python train.py --arch="vit" --dataset="small renderings of single solids in any pose" --horizontal_flip=false --norm="layernorm" --norm_position="pre" --activation="swiglu" --inner_norm=false --patch_size=[4, 4] --positions="learned" --num_labels=44 --optimizer="adamw" --eps=1e-06 --final_lr_fraction=0.1 --warmup_steps=4480
Rows from block 8 of a small multi-label image tagger, named by matrix and row number. Rows with one number belong to one neuron. Each number is 128 + 32 x the weight over its row's rms, rounded and kept within 0 to 255. All counts start at 0. Numbers have three digits each.
After each neuron's rows are labels from the 100 images, of 14976, where the neuron reaches its largest size: "strongest on" is what is common among them. Only what is clearly more common there than usual is listed. The data: small renderings of single solids in any pose. In brackets: how many of the 100, against the usual share in percent.
# gate: MLP gate (model.blocks.8.mlp.gate.weight, 672x256), inputs 0-255
# fc1: MLP up (model.blocks.8.mlp.fc1.weight, 672x256), inputs 0-255
# fc2: MLP down (model.blocks.8.mlp.fc2.weight, 256x672, transposed), outputs 0-255

gate.337:073128170124040162136177161087156127089134145092083085117131074113094107144133109107155103112095125072116143102133134116180033168101120156098117107181175098121133111079155166170097156136114098131077108106145105142155098131126167122140137160109135129172137112176142158139153126116101139139131085089089161129112158149127100178137152173155135099038113121082090143131135164129078173136074109126170092100123172169096115104137159092140102177135085161133141147129151111037076175168136119138136175170113140128065083199176176090110106145137117151113107100153105093114135113120111182123161140090170126133132100117083110114112170115106073100132164113130102110133207183101150121080194128149133110129152116215139086101026126078124093120120088097147142147172120138165092161140109168
fc1.337:107219102107097203164113123078129159131165128120182101159092089148135099089192102125141151106146081117095139176155164093121117146079075144119134176066118149180126110078177165076104100167106115174152144130118125150147102165127096159157089126086113131115082150134128125097149130120174134131121169145107104143113133158156144141106121054174110151161098143121180175041082116082121185111099165124150112202087066153115114159161174158120120061152139140119159107172132104102138139099074139130132083071140144186062101149123189162112114146153168100067119141153167094122186090103141106170095054114177112111124137128117135128097117131118149150190179176084179114142133115145085156139148114117098132144175146125127130135106117140158124147091091087125072129049119161143153057114144136
fc2.337:134150055151236166163112030147117074136141135119154108136133104125090106109088139109147123046085133161150095100155110042143090180137105117124103134066151138122105157157166173115063186105098134126149142155143120103118181128052115103151132073123155083106163179107102164084073138139099123162128123161119110103131119095072180204197131156150127132121100139118151141172161149126164145100138109132138081147132168121101189177121178080094085099157115108052152089135185122206107171142150160106141118104144074185098102135140127129145146111118126118086145123138116148133126176122136130106147180153184116134190093137167094101089133108148089140124111179120112138108100112126143114189159112099178147076105160116098158133131121081111158115073132096170136155189111137095125155124116118
strongest on: pink (25 vs 8.4)

gate.513:118135101062109148082131192160164117090122142145103112098106130088107120097139107163116071141117150125130173113097087113165125156171156113133141138110126078157156108073131156167126117144133123109128099181061101068133182162122104073194106090137156179167196120181108113140073144144116072121072148189113171106105141100146133171069138061109169192115132136173134088085134130083155133111138158157119139142088166135101120122133145164149140105167168157129115096187158132147069072163097145189061124144168115085099082129106101131172105158157071119142095159126140120128097135101152160155176104142098169143074139101093126079219099043159128108108136095094145091127137131166109130117108144157143126086119121112146059152117163118181109093225145167175105163113124129158107156129098126
fc1.513:159132104078101159110069116085112092137182072142107120106223148116131117152114191156150121089019107102196114101071130098105098104106124133102086118130123068142166110173096126156157094173121150110104121102075147131120164147138154145181115098110070130105122129121144135137175156213098122164137143178150134125173073191128138127089100126175141159130146137130073152089129150105123185137160129087073144070153057132109120111169115166137141062149087125131151144103137141095113184139165138130096160161150151122187147129084030113113104134118159105120161112131145120164135151123101141174173190219106156169095119121071137135130138096151130094122138109114105148143117159079139055089121098114136166173145150097154086123091162170135154133115176097107119081106099084132164112128151166
fc2.513:186155175112122141181170055173127091187107173111168133134101055165153080112124117080154177110149135139090055137145145183058104124070143138120160177123126164111128094131142165124122168085102134166139133177184078120166111087134135082090153117221194120134115108140143094116113147125162148116128110136104091118153135082138142105145167104078078152097115122135154108148134142136100128150123196100092094170104155163116164168121190108164064110153090157085139162127066113124122126126133087107144085103144143146128158148112149191108146138124141167141119101075154108105162120121154069074107145087126066129153124127154086081095160157117126152186155130124111162069155109079108114115087170143101170091151109070105111155116154146129164078091047118138189159142187115150085139136139077
strongest on: dodecahedron (29 vs 4.1)

gate.464:081079156145156099099062119139136156090119065119121102063132112097108135124108102190059101135159145203191155121160158068197129091115105070054103144118126152100130062085098133120119162137092133100162107114121068145096125111154112137113128081129164140136095119090113132128080156131104153117131104103150103137108109138161131120153139120139184076109130095107038109098078126158131142117057079148160149152095108159141135140113159137099142099128120146178130144145138163095122093115115131193086132139158119151178129149126176078170183101101106045126156114143106108119128138204197158086139117083075138077133102166191062150096165141111166136129152158175066098150124140145064114165148171099203179116116148155157174091150123123121125137153105119091134072145134155154136117131072115
fc1.464:161094144063054117108188157124075110094170136193084151155151122106111160154176162133141150155165122124090108167173101134106091177137141152126160161098070113106124119088104203138104153159090098107129110131094112125135112098111112179129125095115111092081139127085149115142103100106139111138172065113119094116118106134129105144213149083103110088122158097096085155155106122116201128147120149098140137145065118080105082122118141084103193138101148141159151149127187162133128148157127129154121104130162150091016162155117127038138164109123125148133149147127146085115134088049149125128115149130067119169170147109077126147113105095077215154111140102132153090111171085154124148125070150161133135121172164176134168095109114191110137162120129100075151063093170184113172145070107148
fc2.464:174101146149079132131111122091145112122122139162111158153122094106105107186059152115130090143125139153149071143129158148157157196117203072113086106115131146087158112074172095147088128121138093119176128108160158188134167172123123135167115151122121110085130061159166081155106165150163232148105108078134162177144139143079109155153131090137151085093092102051087148164155111079112124116075152142147094137130086079177116171086102137105128122135160121157188148076093117089174133135186128117148117153127122095130134135106163111064117163139157120147098114156174098127121096181119149159114140151109121179158162131040167109098131143131114127126111088129115103112110097049091147139184132130168149147143109168158155133117050128062156108116174112078183058159061129077115131146141161
strongest on: white (32 vs 8.3)

gate.512:106147128043105130142124087158153169047161153150124164177142116161107166156153164116108156096114088057066162143168138102097149080099118098132109083127071095100171143116116094159086139153119142147146151168142178150158127114142166105107129159134093187140117173123145159110132104104108132186135100120145131097091132158177061100110176130088156054106141186105082138098123108183094162112082170196097094134117156110078122110155123143137203084132117072115145111161130096139123121098103129012126126118106174093104163159142133130150132121145091180168078129178168158142172133109124095074163134093102141174104117112167133148126110108136154110194127057183146167122175117132173146183122130141088135053126121086117162117120144115138167135205203140124097142118147141110163129126128137
fc1.512:085073138157132153089153100060131055118173098086143183189146099108135156164144171125135112080154160152104087175144177133079186112148144114101137088099142115115136148165178102102127150088088149124132121149182142072099191145095150086102133156139183109144102116095140049044165153166125070102094129117145152051146117134117126077050143097108134133149154165097091145165121118145105141078135174153110106115150079114115169158144125194033148126154102090120107108118104154115119115141072128117127128077117167097101139142140118119144069050115073138109125109166100178170162129112166153153065129150146121147085124047105138153125158164120157133190144168075126119165109104109152062171094152151123112141116095100120107144179106131134145073124097140181166133138116108124160139164134128
fc2.512:128102157152140107079101129069054132121112095105154124145113102136153159105107117130158211105110146166097153065122096109126145101110153078095153107145152104130065054137126107187089088121169078161105178164149152148067112166117130122131086148134099095129090090090177091099114114122132087175105192118102064148116116148136107185110123143141156088070115140077109159116132158074144152116067153096159124108155082160128131065172156117133135132130080137102094197150136150132080145096114177137057110091158105132135201112127121121103083125193188124146137155124112152115121151175134092100098136103158095148105123173119122130165188121155119085098136144103108100132154122135120107131174062127143128107186121079086141136166161142158088244092144169132096070121176150141105176120174165
strongest on: red (31 vs 8.8)

gate.400:135127138144109164178116158118108158090092073052138106135167139093157155120095108080120139154114145113129109125125132116118149170136055079170110166122131118157113030153143129159120149117120154092103136174080166125082162155145095140076145114154150103163149077093105107110058136081099128161079125152132129137127117055122057138089140151127120111171165120170124170083179060081100163105126126113133098090144123080165130164114132142134122117124157079135114157111081109127061167131113103170123070115141121099076094104139115148103106104109135115126158086120058136152084105131173160094169147089146082193197143154108154176151154083142163076110122115080166110168179141114050149093129092106103120110122126159117178128055065173099132120200136075138139085108125089108206122096100140
fc1.400:115064107099071072087129168142113188099086155154064147129154182109173117089141126127164097102152141109149111154133097099164107199106109113072148178140122059161173114170156156106126073141152132129128181141144137100146135138141104108158154118180085093086146176153103156120103143085143106109115164248093109150100083091151108095104114166109096117145148124092109069175110150188066146136149208113050149112094109130146181135148118108096144158090142157088146120155116109159128201145125174088112120107101135122115103147097137192100089200150119147120122104147154127079142146166135179151157135122114184117120128142169125145054100117115146108181115116082108079135114148117162130161086200140126160134081109058118097105132093137149086110159172105139084162119175142153129085143108113
fc2.400:166098140075125068184149138084155167171079079082155175148159139084174122105136125083116093140140118138099115149126144186157112114156170116118128171151137123090180174170131112132108105120157140116125133106091054132107164095134114166084096195145160126096134144153162145116111141103081155137135194072169113098149133190108124099071097159093054133097150104154158151119106149139175146132122135142132174113159143112164144187153061175185176174085126140102093073118138141149161162165109177136170158196076172071136179145126113161131142127163155124156090172175141147110129166210108199084127142212128120117194077096129187112128154126169109130121161106121131176152118176118089116105145105172108144108160116156113124075172106101085133139110153123121125137154117178132133096108131062
strongest on: spring (51 vs 4.3); red (30 vs 8.8); cube frame (29 vs 3.8)

gate.607:141174152116096098181090114113083138153125173135087151135048161092185146169195176097096094113131143161153141096154153171159170093171150084160174091117100139107129182163130081149131123131184111115048097167114133134114181135170093154167170086102068133144161110140113139129121159111110143088096064121120158128055147150137107113138153126162130102133122124088154077154084058093139133127118142169132155168095166113161131126096114087133106105086159182208068152124103105130126107124157177141176098155135127087174130117122112118126151090156095128103122180154163120146104107126129138173127132144099055142140129084118145146117085113135100119125079116099157154147132138131083239108221117127106124107136144107140126079125147166147218140164193125139122092145145170181106190167152101
fc1.607:176139086095098109149111149119130144126091142101131115094163093150122108168084106094134152127195086146215083156117077144139191080173113149128102131131101104128145136113100137154069103135151159127134144127135116092139117071159169144154133176136189098079170167199152177033106084143178180170167118164110109141140133145159102156153150196111144096126138136159133088105101152087171140155134114170155194099149133122147128115146106109158126106143111071119137116150093114090126141142137132141122129166133109122117137126120181136091140118102130059142144129103130131105145153166114115061166057133086101090099129181138088091132203092156150101150085132084066029176132097096165121115089091121145059076146146116157100099142087197128049128142144096165184171145123108083178146148143109
fc2.607:165138141141135120122107136156160111113134182060120169091093184105094151143156164112070146145145118102166141106119148094171177141125152150137174116152099136162130151122108048093142144109152107111110099162162135117113131164130139141142092127094138083125082097131140115170107121085151154075114134110156081148194130083073124112148125141059119170076107111150133157143132125065110144152110153142128120156133166080143167147077149145094193134137150146080170091118113105114101185188162134115194091125069177133145172135090134135140111057118086100138158125159155104115135102093060124083113155152135147108106207151133136143139149125093233130169096091128164107164103101077150162088190158085123128145117156178122084144121107144097189170186135123172058086153184142218159132142132068
strongest on: dodecahedron (25 vs 4.1)

gate.603:122122149102178123134158105151068123120110171155078173156093146124144102138167105137175131124203156155117118120143152174106115195153130119140103081108170080140099125153118048118116099135116130123099098090171076110170114112055161121117141136088135138178123101239095089220203111104152110069130139124137119113110115141152121077169126131100112141118141100117177176179159149126077134127104132120182170083145198173138113117102152147118125078150089159144130136119153115109088142098126171158158136136033129132131145101137172157143158125176121175147183118159179109149159178078089156094114136129145144099206136116159164126172104125148159098137121136157111175151177163115138127197168039126113146143103159152158152165151132147120081133078155133181121139120160083137157096178089153
fc1.603:107104110133232064148118128129147199129131119136105140110089132113122136058116181138107134115103143142138048164168118112146103164159155117092166173123093139091070099086119203122190079136070124188130093114144118175162123150121180142138139186134134093150086196137092156174161139146114127119191156134147140114137150130193139135175101128184170173149137086119203150109093090124136127102140140152154153165112190112099112076141157092131147147150096130064142144098169107100159149126073106125145103116112136141100130104147086176161133082120114082124136115094165106082106148083104082115131102131129130120151142112121131112168109099106121136116150108139149168154138174024072138153153183141117075145192130196144195120113159117139069134139162114111147093089068156129140069165169104
fc2.603:181092170163163208166170172109083144122121142113204112152132147104143091083126141113125138099056112172153108128168128129107083161114177154117150118132098155118137081089159125165118180088147152042042116050124090209123109116124081122131168134140154154157144149142158109175090133135140129098094141116115132185143149078167104105128219086065132136149141132160140191094175114134159167135158146130059140150104092119150193104121112077151089154157066104118091091137111103132145120126033091135121140054118103139143115103092113128112115066160095187175125092167142129179099098115108105143140143160157163123103118132090145115106129143132143108085115113114076148090167121116176103088147125150151112148099122080138157101154116151156121128167098158129098086194116088175117153147166101
strongest on: teal (78 vs 8.2)

gate.90:150160073100141083140166197064162157126155108147167097188102111122128144142150028100124083153074095115164126074194117098107133117115116093176143150105080092114158119116078110122084131169131143107136160186171138157107129155111128149132098126089065121081094164174115160113139182120067129083124110160105086087224170140129143074095128082148121138120140130107110096146109156114108123089132144085102093074086135085146097139161098100112162117127131134162073142107116108143096146117116131100131144163171177207100115086073158086173153096113126115057105089120119166126137152198149138125127124157119113146118186071160179020138134135080158079112161098130042063132127093120111094141148135091126107140169123168106110124147155141129132139148095107125143089171105111115138146122087105
fc1.90:078131155130196114123200148151154112116109130108097154195101142134134136129119118095132105089165176093192128089106143094126119152143114150117085104158146133165129158161150061127165054109130150129081060111139130145136108116104117078082118083148156065157096074101105120115104100101110109127144089152125120105147136121093123059176150131090121100091111095154152170141156121125149087142168104160072186125111102151175171108128103148150163149113106160123109119114123145130097131163064104170137146115109134113124145156164108105145111011118125102120144124125135181115126096161067089166117080116126114125081138148142147117135143077057149142119161146127197137051147165063153162137105170120176118093158129102156114208125120079088123158164118176144058201131105039137174097200104114
fc2.90:133104155125129118168164152162096161146131169101172122114194160102108135148198157124080199108144189157122119155145152057131092076122111132119176169116183142181111131094156117062131118083101112133171101074154155136143101118131077135112146149149116148152095164153141119117158153134255110141114173121114067161135111174165073174175146206164124109138079206161082077154198128127088104143110165186114135147151123123135127151133173057128044106144079135093138139109206122148101160137135130127076112134125109097153080111142127094074191144095135118133139173127140172162123077158149106150109175136199115095181159122156136131093125121133066168137147129084119085120120120128119125114161146118105126123133131175177161111152122152130112127145087110167080111162097133125096099154121139
strongest on: pink (35 vs 8.4)

gate.426:060168135109075163145129161090110149178110084157138076122163146155150159143145154104110140140141161088137136122122149159138148101131114089090152097162127178161163088136122163069175144124079091115157133132126197118131104149159067089166093129122112161126140096088115161143079116195129114157075143150147086169196092083131107104097108137101156107097127146132110123095079072158096189137117110113131112048144132104175105133047119089084076165169213089113073128100180092135137079149166169107193123143112105083106129092165158184193085098141086115078187170143113150118107107095106126150138178172119151166128121110134124113164154099158117095110117109141139081156161181119164095125103123177103132100153185102123153129143122064079148099173113096129062145155190103142142120156146095
fc1.426:122108115165151117134131103144138132115137136138156112163190135162138126127134148128083113140122137147064156149099167095120126097112135172156163138105110095164116208103084160114174090165100129182149144110145151164106086114070186092157106116072140159128122175063100077124160144178150156192156175132107090144085186144091157138091155117118075160147129161119166159121083131149104175062104172087126112107120114097112137116148157107138151048123137107191136127118152205168123113183101133146144052083090124120104141132143145115150123118080174136099110188109157072057123107128115187110125188108083094103124121132063169155173097121125112198122168105134125107113087114103106119126126091093123146107122194077095138156115181073091141132143065123126149045106170224140122108123121113
fc2.426:176161107143136089088174189146133120171163129132182136110112096142131139163162141136100076117136147083105081169108130140111133153143126112118153135123137090150105119127105083128130140133153134148104108083127116132164137089109076181148044156073078171168155124128113156121151119125108137101184126138166124126075093154089136158074104167075111093122103170160106113111135127095170098094139120110130147067058186142171128080123109098133092095143171114162164144115095113149179167064144180148123092176049176140072165168089124115136132101141083084148120148176083153088135092063143136159073057123160148144152149051154116157095111121116198088121146188136083140109098080143101166067078065116134159125048088126094146196108116081104152104150081094150147130121102103125115131097119147
strongest on: white (37 vs 8.3)

gate.239:148108156148134074087173129186136117121093169158176125108132144161120146114185096123123159142102135156103107119175109136122182129109154085141151153069098137134124143153110154140135109125114109135081116093182081106157128097081142106094160100092145113130181120183132067111132083072149131151105146100149162142088168081118114119190076165160108101206172111141122123118083029116094132175114149159169160111093122107111090118115183062150082191154165128106079136121146120082082083114166138131198082076137093134127119168118144142139157172119175207122164177098114148121193110135163111091118119077145133141165172173130076142132101171112177120147112155161148109116107122091118149187095109135125113144095100132061183142090139135128195174148092053128118185068101122113097090139094137
fc1.239:150188181129147094143094133154095082125092200141186085142066083143112133121099120107096100159143193102134117097149138142137150158127141127081130116140170161110103119128116143155086137141135098114102056098158157122148134160148137125103111144094108107116182095153102101112129137112154172082127144093121145130094185121186135156171104180106105111140141096133085118139100130160138119086095154163189142083122118143082181128058136146164165103100136108098158078102144119097111123148130125167151098177083130181145124092094093125180180128132138158121127134109088194093143076166165123099114126122143164054193190119099112112164113119147133160146097131234225130077097137141109110167135097108195085130080088171143151147125097063146213162122050079130104165112109127094113119141159163
fc2.239:126150140104079196175114088126149146122160123118083123124147131059138072096154109169133113130087117121127143142106121100076062150078129157181131122119157070106142088089105151140099143116112150135090127128100135166126136159203113091153142094096136176123152080118133148109145142170115125138081129144041104078153085170148163118097185142135143184091118225107134167139141160130182066050149060079077155118119089156178165158173128142128111066195120106180149140150191118143153113146101115107091159125133137121155122111069097175085126126107046110156149075174129118153142146123121149145137111167108132137122152146168103102127128136100110141111114089124154098123166091079145073101143132152158154116109143105138100061130132166175121159182151148097169059211126125144189163159109146
strongest on: teal (68 vs 8.2); orange (32 vs 8.3)

gate.448:164161130089071135127093142112134101044180108151152131129126159125101155085108147167150074094110155119151153100096108078160163103124119075104133120153129128167175152136131141153111113190128179134099098144043113147078186177138107146193128091119112142137154103126053163144154134149077083133089172140155130067125094170113144155057167120107173176089167120108064152085167201080157136105138138188079114126100076183134086136129095155106128070215144147122152119144166112090108118180110119172134146147157077115093146177130104092157126148112108115163171141169155165123095083141120187196123145188088188123078103106070116121159131110151124110098098095153133065167135178130103087116129138126173119141146122099156105148176140123145090107178127106132127067127126133132121161125146152
fc1.448:125084115199141091140149100182133134167091142126142129163116117193154123114139091075179206151124113107123076166144114133100141200145142148148105111129133131111119093108155077093109139099094102083153144114161136145138051104091148133075153152158152130119118132134165121167090125109126137085132069105159173191118148073113114168206097171120076107159170099126163120183127076145111101138045112047150124112134179108131187108100154107177143173099109084133121116118087120147139155118089114081127105131063161149117168120172146121107128107144207159147134131114105115126170099145171127050097141107140104117170168112134076115112092203125123155141101163104153170078133099080130164199123129126125119083064158122046164074093161126110117120065131154110175144113101117101122079123143127
fc2.448:154157152079126135129118156079130127088165122128129136072142141080108115124110170169124050086127146148166145076074127083176135071096111116128118151150126136182147170116119140172145122151144147167111085145094156113072191129147122145170141117102107153118177126140062161116169130144100116147111183154148131075151102162108151124090147100142169142102130147110090120098131203119157145120181151196097094132114050171104080132139107148104149071207135177104168125089148126104128101143136132193175108129152100097136122157114115099171129168112115086130122134137123176107042096143100164214121120214094156150077113110044172137141139075171119099113088124156106059156138175162139084091125114119171127147151122144187120191164108118113121096145141079134103092080135132088133202112145146
strongest on: pink (87 vs 8.4)

gate.249:107143136079121057160170179101081164115132118141117156231118136138150135153135120144068151179115120121111167103103143165130179159111167106122112114098143122152141114174133088170088123143099143100127089133129115100133141129088137113091138160130147109096195149134038133097133103085146134233142101109103143097134108115137120128130065169168157103111098095123165180134143145073114055133192149108125132147121135179088160167115127193075169156156110109133067133096143104203126109117105097159163156125073137111140161145163183117117089130169150147092136146120181139147150135089164131177128082113172159148160106141087115104105153141153126094147171086092162171082170104153176116105115121193100128099130172154094143127149143132153100116099120167077128081089186071074175064178154184
fc1.249:144061122109147111204098091125064163099155098130146097102173108174116170098110176119155110145059101102135155117147144184174131105113101148193168116100150164094121114137063145133122154176130154114155158188138128091154167168146134146153141139088179162188084096216149101138099140066055082129146125117119114108119170117140163135167097132100115134144030137078142103112087149196120143138078110142139091183113197132129143149075148116148136147077120113103124140152133142098137099158078122142134121090082119092110181071077114142115054116096148166102123185113164142088038118095110121129097120157139105152087169208125170139139128108128137149102111155154144118120128097119137148135130116085118158143090110122166098125131107147169120090106123151074149065116172142147163154129144218
fc2.249:098141090161140145079056156124165168146131152217182084121123162102125131211115075091107094134156185130138203155082103194110165088135119176113164091105073141137119074140190082062162072106200149127128129134099154093196170160113140101115142136122176082096176160103145129145119121128032112140125121112163150121091117118176093114079066144172099174152139141144146184155114145124136140092136075102128138112104168094145079141163067138080141137132134159141129105123154113151123120126093121085137153106134143157141107071093080101122114115110119133104123184096130121127102145100128139147117092147182084091160175106151117152053111138105132123151149151116103096064090073102120076149093125093126081134156098087136125164116082085106133203130109112113088136105167132087159088147124125
strongest on: dodecahedron (27 vs 4.1)

gate.309:104129147081140179147129110101114156126084111083175133092154143149106099131114079166157112161089166119183152126169078095128077091083092160091135079189136127121131103124121113090117085093094122154127143091101168135124169107189177090133131184133093151114202098111171129175131114064118123102118143178123141123129142141117144107082105094111156061079136106136126177133080141101137140126133070204074124095141189055095132142140145140143153142213138112128116142095224131116077142186166055123120148125166145128173135112110151095042118107165093138132169099136134088110161162147119130176109126125174152140094061111139120123124124105104155114189116108102122123150104094098145131104153080167125089113157177082160153107109161089160062118099129104177156119140072185137129081111193110
fc1.309:113157084112137091160059092120134123086174091133104129116105104136124128097125152139101124116082113151094134118107131103120106137056154114124137116151103140155078104176129076097168125151130021137147116151100149084097123113158182134114091126067140120172138122082091137134205144189147157139102074158152124071142090159152147146175098151137099116159146101128190119061123184140140132127152160193124075114176225095096126084070142150155126166107096156133078087081161165124135117135077093161166099119139132139089115095109135116133181067119137144154087072130131161099141145143076066075169110139087095145130112093153095154173121099198101124160103128165188141180119098119185177126150122148097142131170069119174157117182122124147146194076117124106172079134113138166118136110104155
fc2.309:109107123147114114087116119124132077092119137128161109175108132112113064096111082085083125158119116158152158108100083077154092118113122131155073078135102166089082148141097119181113109180180173125128157121082124110133126172144169099064140110179141155148138115066173166108118145156134151117176089117133149122075140157094110140120107095159146089142120091101138112160081126176145085137183042120105161081143130175098079107072181098124172103119104143121173061142111094144108114071131125095091079148147114139159122171175113127127106127152164154118079074059167101174078152132152145125107160175109129118136115159091161098122219141142151164066101174174173134096128194112085112123146132119074145124134111167105195085046110124070170159111171153138129140167131173160131148131121064
strongest on: pink (38 vs 8.4); spring (25 vs 4.3)

gate.38:127084131158085152073151109143119096124159113122127133065201110171137144118076139095129086136151126165134112115136205117077155126176135127092126081131162149105089058075134118082128116124108113079116177146121221162133115145107129124125125156094115130171130109163144109139111155123186145103158166136157099105148192144098135135131103103155170102142145181134075135113173109056137197127160101086157112115174110081107053102151115145182135131171088117062162089151069120129151153101208136126087116159170141113113110172133145141174073102112133036104129157161094118136119169159134076147122113134124169142146099160153190134212134196089106162077127142118173075143116191163105088193162169117093141108139117120128108116190144139101112074144082092106136119156109145114119117128152143
fc1.38:065179145060152160112147153083136129145152114155135098177118179126087082110091100145114178154135106110122130148123190096172181183176080151152170147113133156101116142137176153142168137172100155173077119090192132134163161162092109151153058092124107131085122101167066112107123149179126220116138093146090129117134065166180143126135121112078143136176053167141141109110141086133125130098092175125124158104195104086099174135144125143123122123137098138097099119162083093047103089148181125123138107110080117132115171215152138108108140083080174092158109111171099107129117137116136164103118085090095133111083106087093117152150098178133083167102104149136157160173126108116168087091143128147159083133100122174160191136146129135168153119105118122128123110089171068084097108182169158
fc2.38:188192128112095074130146095162114204073093144116112217113107120126142112123113120111167160123131130078138131156125127096129135124064180130107138153139166123158095108081107121085140026095093098118163100096137056108119107115120098103100156146163101094124150195134106145156090171075090133106124111121110144129157134114159094128121129060160162124166115185130118123106138138171165152146163204148110195160163133140090120095107066079214105118139150163108157178125108103093128137120112164159165088054076205073142175135129163133134142157135145147121175148119163153143124139119162150154145167084137153141126130071128126123147105181086135106188173138068118086100132138135141078105091120120069113096235117156104111137097122126105140109101135117107060149107127144123116127093098072
strongest on: red (28 vs 8.8); dotted (27 vs 10.1)

gate.383:157127171173038127190077111087155152160166192102166121109154117143138149108069124158081124134133114166152130119118118106158112150169096152118138114164124159093066123146100145163114147094133103105137153123130149128145156109147092131108099141111123156163151108112124161166093106168167123132100089076155151176124080193137074155159117139142166073111109125127133118140079130106136150166167154088169142143183096145175114092052104135118185154100155101120083165130125161117105103220168122128130115137061187122146156136119069117134111145135165114141167070119105139135152115130073116120127136140154151112070129193118187183208118150161193097105149123127096093166141141134136138130106144081099146142224134145073105081187115136084107122108133092138164106089061163132138131132243172
fc1.383:108145168119129138077079183144125143160091148070067121127131115180066100098149138130116146152134170137145101143157131145131159138133127209128186106103199128096165143052148096186114090123088116192116167136113134105169137136129143121088127139104144139146097091090138137183131150091146124073109109140175148151130149127105141135115060158094120045092149105193154106133109117104157128114159080112103118100091181144121077125176163149168129181145101165160124134117106129097128110111099135165131205168129100131149163131166139064117143131124069091091127117115075199175082098157142083113127119096171171160159167124093129106155143085105090176109137084117170098192051106106146128132105158105117072120141139105141071139133063100159131106125122152071155176192091180143135149079077077
fc2.383:160137123122151122110094101159131085148136118057116119120131108143150115086144071120153098107135132070104070142158150107133111146076137144127088140139106101128129101124105175139124154199116069132126098182111144086170192171067202109127196125145122163164135112161077124117135076119154151176090118120119120110127097142103153167106160097118132167153080138070091167153156117111187113096137090106098108084130134159159100185103156134204124093139158162169090190103145165148118182077175054074161107093117142153177102169140118083145121152109166138179101087089126119140127115109144111097149142114069141134111055108144148086126114172167151105183180177142091080140093090093144133107142128092201148124160096117144093139115085153152085102154121054102054131156102174071128141185105156
strongest on: white (27 vs 8.3); grey (27 vs 8.5)

gate.450:164143126147118181107154139138103106167116136140101162133145100083116101090100117147112154144094124090126119205148120115130136052151124140082066144132106124200152121177101148118158117107150121156123117155136171101113164133181152155143158118164149158146126172116085178075140139119081157103136175121156075093121131144091101108111100083099090131163171131146127117097117198173079148148151120069168171130117090143149137118111139162125166077166153084161108128091114151164131197120196156064131125146124141157088079117140089134122073120110134184160132131123105142180182177175158146148109190161111243142103180121163146163161103192076137124147137086160156140131131118145160096089133129159115086117131138089166154157094158079126174142149128217123127111095180111177032093084092117
fc1.450:133131089094136156064148141119100067066117109170108206093184054121163156144138098115132087115096100130147081085161141117119183165098106080103160164143100115112092169108144096111208160102128111110154193103150117076054130143150165115145062133116163108110104157184150072103160147202120087129191118145131168143140154088162109165114100162118118148202077106142151153145134151160125143106162164112106123173149105105148149183075137100111188109134118136083140106158158216146104147171143123162159136118162098116148165179069163158077123134143128085084166158142174141150120136156151113160154104124119089176108108179096165166101117104174143126131076132092086150178158128140170108144137142125097090127131114151133158127112158033135127115172101116155125088129164128193104135130159164
fc2.450:129072169058122130164115160085127187135204149139127157105114146058196100111158145175116106140123159125104073046171187096134105112135104169124148152165089194137099145095164129129151061124095143114135135178185131125167096129144119107190126144168173109112082174136127145142125114119091079168114092154174162204100128106162168118108136146118096141113091070079161095133167130148108133143134121121170118098063144096177178145130092121183128140145150125140120125119143087103102080148093108167050146114135136114136099131078095140167148093131142116141081040113092159167142126114096180125142082180092100153126094140117090160090083178112143177105100120074116065123107185093185135089094176169157119133137162161161166110113121127147107124137169139184096102131128176076118144150131121
strongest on: red (34 vs 8.8)

gate.259:063122125119147116119150146169141178175069169137136102099112091152137102101174132100124130162137112113130078096155034090114190077061183128175158118149113166111122125134111092109125145105156102110085092124174133118187118069111136150124121077065145069195102099188098103149096112075168151156118159065177149134110132155131103103139132139153168094179130126170116140132094072054160106125160099085133132089085177075069124075105153100107136174130146176130132129098058137137127109133145121131123130106170102140128139096100115103132164125093142111181131147158165182125096114159113147126111113110166111134183119146126063116128115113107182143131158120215121130124152148098131158108101118089138163208110107147113193113149136066090191115127086130192076161068110127124087089154120160
fc1.259:099076122104157126108086144110133160120178111147053164070169139032153101119096099102117132138139152174111134209145153097126156087147128077164150116115114121148129145148139141132125133165122182112141136153094132146094100149160065181140144091139174087156067090121165124116134097170108143103097126195116075107126081180115157148062156107119164155099066134126124095105142111115149092097149099083101082114108107119162138090174116142094149124179130160105133088193075143167165176127099143134089162128153133101151102123159105114066095095139091128174176063114136085211134154118145118138155094166162094112072043159148114168129134108112167110093155150055092097184149092096134098125145189120101211126129080174111114125133171132090084141147167139150146102124106176104089116105127141
fc2.259:108104132083102063090149137117111130180122150164110187074170134152159143129130118070143115117100140116158099118129168134162146123155176088105110142122128148112132175165147086122136130143169140127139148151185125056118128131090177171079108135135171148095126134153139082139084134139131190141180116070184115128116128079133120169147115165132073079146178067164115111096135114144098146152115175195186143132102160113041078150112140103115104195105171144068162158119118123147121119120157131160176091102172086097108144139177172113188122098145184110106108108066143143098132113109198151115168100121145120111134138147102115104120160100146104099124094151149084218149114182170151171174114120095071082161154110176089139118105129087120144129070153099175073228086118142113092078091123118
strongest on: teal (77 vs 8.2)